python train.py --train_examples=145000 --horizontal_flip=false --encoder_norm_position="res_post" --decoder_blocks_per_level=2 --decoder_attention=false --residual_init="none" --max_precond_dim=1536
Rows from block 7 of the encoder of a small model that predicts height in the pile at each pixel, named by matrix and row number. Rows with one number belong to one neuron. Each number is 128 + 32 x the weight over its row's rms, rounded and kept within 0 to 255. All counts start at 0. Numbers have three digits each.
After each neuron's rows are labels from the 100 images, of 14976, where the neuron reaches its highest value: "strongest on" is what is common among them. Only what is clearly more common there than usual is listed. The data: dead-leaves pictures: piles of overlapping shapes. In brackets: how many of the 100, against the usual share in percent.
# fc1: MLP up (encoder.blocks.7.mlp.fc1.weight, 640x160), inputs 80-159
# fc2: MLP down (encoder.blocks.7.mlp.fc2.weight, 160x640, transposed), outputs 80-159

fc1.167:089094140122120129140144137101115100093148133100141137132125056220135117059100119164141121095128126084099154169135137116139117109124120119068069162195255091143129106163166100129133126141101067112198182102154141154159099141123128129128085139
fc2.167:159136134195166185099089137128152130141128175135123136136119082121076142147164170114157108171110109119128138100111131143093117136125126145135133137134101152134128205129124130117152130125140136127147107162131130181109222103129170166107149125
strongest on: textured (65 vs 40)

fc1.40:139213122101129128018141116134090100137134104110096135132115127121052131135235118094127150121149132128123094178149155114116141117051114140130105124095127162046132120143130128128106057221160125133126147116096121092175125082113119226128146101
fc2.40:126121146108098112139132123204180110117139188128139131150116130121165135130067132123137174189125122179134104124133130149145135131156135114179182125134141158153133111119123124128157147112130125168095137168137109124124158133142127117167190127
strongest on: vivid (96 vs 14.3)

fc1.408:146073124093149218143122129125116090119125127119130134092125121134113127000133128126134033135000128120082128127133130136096131144065145061108114065121135120155126146102137131122134125169125126096116105131141120132116127073123123131079051133
fc2.408:130117140114124118139124140129133122119118136120119146127136124135132133132118120136164143139164165132169137129123128188147145119114144131134085130125137138145122143050147123134128126138136116148126131130103148133140134142130115128185129135
strongest on: shaded (89 vs 50.3); pastel (37 vs 14.5)

fc1.276:105149143148131155165103109136130148119128126145137202200133105090135041156129127132151174089092167115140150124194173119134154069134107148110120139162134096110166122131163080119141255131198154134233134135134154122107140092149112142107111146
fc2.276:115157114120127121041066118151114134135117132111137093110124133122243114138176131132058138110191098118128111124125122166133091101138105158119128141140162201136151171129083173138144098125144101139111116117188145131160103096105213097133144131
strongest on: textured (74 vs 40); grey (32 vs 14.4)

fc1.252:118249140118124088121134127000122136143122127209133131159133125081151124139110115114125120148137173085137145140120120122126133126085115114120091138103125184100120116127118143144092127122111146143123124144115119160124121121067158111125100061
fc2.252:121136098125116167126113129142135132118142127113145136126127092140132141106178151133121120130156122131111133136110086131150139128149121139148122079126172114132115129130131094129176131134129118170125154118087154128125092114129127131131137136
strongest on: grey (96 vs 14.4)

fc1.491:128134126124179206125138155135076130130130137189111124128141101170163137146131069134128153105151118121138125123255070121112131132140110166133131129107133122123150125127126115123120123132170133100131121128126049218134134255137130130127131111
fc2.491:117178168175120131128118129074125127080163127116141089113122185134133089127119096125114134130133134114135122152111171125113117137173126105129112122182137135145087126136133145105168134125109092153127108132123199115085127135057063147112126145
strongest on: large pieces (61 vs 33.4); vivid (45 vs 14.3)

fc1.24:157125090117109142185128157128044123120126131139022130136140000147146103091133156130125133086094084125113128122128133108144084115138167143140067118081096154133128129130170125115132126082107130122131167151123088116122133112135130132008136123
fc2.24:100107125144149132113128129126128135123129162112115129123129246052145124138132134118106109119186126079116143127133135128127126195132119149118125140178133127127115116194143109108129125132161100159129055203149123123132146148149141132203124196
strongest on: vivid (54 vs 14.3)

fc1.31:137047135131128111114127124114121125156096078177129172097123145020128007148126138141113121089135166120154136112168107143054120133146131131111082093088135113108116166174117084084103117099153114118116127128111169065077144150137116108137119135
fc2.31:131128143099144156137115165115134138117153070144084074136194135144074129118149114153123150127139153117106139130093110105152135000103142110111046129153121110135110150149164113132174121133120096123098118124128117118133114120099125130135159128
strongest on: mixed sizes (61 vs 33.4); grey (37 vs 14.4)

fc1.433:130142146122126126118160111119017139128130125131140132120125151132097065121138093123146130059130123104115130130126120123126127083075136077147126171139112168069110121160072131131129118054162131107129129125136123113126129143121119156129171000
fc2.433:115119134151090142156125138134143129135160198129082123124172126100111168134164109150127134214133105125142123142127139081190131146084122152185130132128162119140132128146142127098140156136063128128127151146123052089213117105127129133084094143
strongest on: vivid (71 vs 14.3)

fc1.315:129136126128130153186108100128084142108123144091126159136143112089128134148184128124100111226127000131124126135121134129106111134159145082079125220138163129120119118132122160127121125108166077110141104125157065138130127133119148130126128078
fc2.315:079132129132227070094135145094169159162117098130193142089128131180161124126161178123142125123058154120149111186177119181130104154123163189131129048131083120122121162135129154159127163128123127124121151125000182072110133067169143129120123147
strongest on: vivid (100 vs 14.3)

fc1.72:131132134119075117125143133157110084134147147237123167124131127127132131117137109168113095123132143113141103137120134113111148127128114128000123148124131141079134179135131086182175106121145141129134140118127218165173139111099067122123166126
fc2.72:151160125125132123136125128128125101099123102116127074125048134131126142129155127056059139082127130121124135164140168127167117083107127122126153115162160125216099123110131126054122118131098017131120135130141106183126120051142129117120125125
strongest on: shaded (85 vs 50.3); vivid (42 vs 14.3)

fc1.397:134129086120156104129126155124109120155109136169076150098129133142124119089132144152109100077138119125000144127159123132104109146166124050118109125121132092137057136130119140215126112126111109074118141100177132134120153122102015121091088132
fc2.397:119132148131126147165135127119128156145119110116118158136135119186195114149111125064111126104108126110237180157116143141093128100056116134097056108131152099129110175164124131114121132147123092124128129129136134178134116092194136128135126137
strongest on: cool (37 vs 14.4)

fc1.416:122116128125161133095125167142138146086132115146124137079144112108107005115124137093122093156110126111116116135121118181085126201140137097119137125148112062093121132172033124133135157144117135129121146132143113099118084128131127131104136064
fc2.416:183112132095143136093126120144146106125082094125127093163110155140124148153110108178116125155124035135101148159151106154129115076102155162031158107121126135107120141131157141125124217136180156102131099135129110105172203162109108126136110193
strongest on: dark (40 vs 13.7)

fc1.611:150112158141102143125134138125118149213104123123123116094106214096117176125180113123131122132159137127157112122111081148136176141141137153226152134136035136125142128098082135126103147119160099114105116142112096128137115120118153125137133143
fc2.611:098127118130115143147198153138150113066061143116128116110161121176138028146103127152110113129110118123129048175139255123102136120102164056159116114128173129130129129119131138116148135186112103155143138148131140142127189124138123116132126099
strongest on: shaded (79 vs 50.3); vivid (41 vs 14.3)

fc1.37:139151206110158143130133090149138041162129047114111192139088098150125130138142026152161169093121129171148111143134151147255135137179096128107165153149132242136134141129164143255120134109139081127130115101125166149129134163122117137112141107
fc2.37:129130118182133088082136121135120131117121144113121141067156177153119133127110132123095133129125118145190086066151158131132116127142104129160086100130142167125145113131037117117135088113121165108100108070087110167156105098100181143118136142
strongest on: textured (80 vs 40); shaded (76 vs 50.3); large pieces (73 vs 33.4)

fc1.149:132095203136166113109005167136135050061113122110047153146103138110128126122139137174152071149105109043158107120148115170048118120139122132120137153132164140101132134131078167128143139112156167130086102144155131152132156151112115181142129103
fc2.149:140132135094135135093136135133132127162092222124219073096157115136153117121081252132120132147079187100169144205123134115136115186153124136149144106126101100089115111122155058181080125151102101140083150076108111158128149133173100139102128153
strongest on: vivid (36 vs 14.3); grey (33 vs 14.4)

fc1.188:120146138094159125051126134158140111115157093133125128138120134129125119133167255040130139128073128078161215132123193143110131136122125142122082173108235126043126138131136122118184133124150130124132092135122147145141116104114145132139165125
fc2.188:138123134132126168133123044135125125125111108079130148168120142140115137127129123135133119133148131177152105135123089137157128126122142142133139121137125129129075123132130128168110141136118133149129148129132138119126108121131110143130133140
strongest on: vivid (89 vs 14.3)

fc1.199:123122124177013143119105114120106136131211118132122103122118145165133122118135110108133099140100132116136140088133082136129138137119109126081131124143109117140105181128032123124136128104124132144122119125111071171135126110163073112111135115
fc2.199:136090043139143127135149172122140139080111118116126204175110072119112079130111141158122132123132130131082128125135135101132124104137212138135128131140143137132007126137129132131190126130111123108168135128108138129164125095120130118122077114
strongest on: shaded (86 vs 50.3); pastel (35 vs 14.5)

fc1.353:132160131120126096123108128025145135120127115127003081110138123122126116128118128124127129121133134121128126126132157083136082125179123105135098102182118182106129124150133131118125112062127112125130123132025121144128131145126174115115111121
fc2.353:119102136129122216131111126204225123103123126130240117146145111136073133119125158127128132000083117088110122106117129143140116106123134181099135166122193168129131138121123136120144133076140126181131155126007129154104096143125058141134132093
strongest on: large pieces (71 vs 33.4); warm (35 vs 14.2)

fc1.629:126134135108125136114141107138155080148150109114156137111117123138118103123153104089046163110124124128117062155124138142134122173122080105118220141175095113098131131128145143119132125122106087159082109124097134145135145166129112128188133133
fc2.629:105146200121089127096105139129105111138150119122101121131243192113130202102140125127157148102065160118101128155134148152111167048143101117174044154122141172161170096132126119157056132134215172114119142133163137071107194133122157092218149185
strongest on: grey (87 vs 14.4)

fc1.542:132183128128128082145160132121127135166166140137129129126123129128026131127050130127127124141128121146135170131156127125222159199128131137103175157116133009127146136165172157133131112185151129098142127129193122147126139170127134126143139131
fc2.542:131127126136113157255178108153081121074131101160128138138142136139210122188126124088118116122137115126122130132105127129000110128129129137148179123142135154133111119128126109116137133201074119116117125130211131157127108179116130119140132123
strongest on: grey (87 vs 14.4)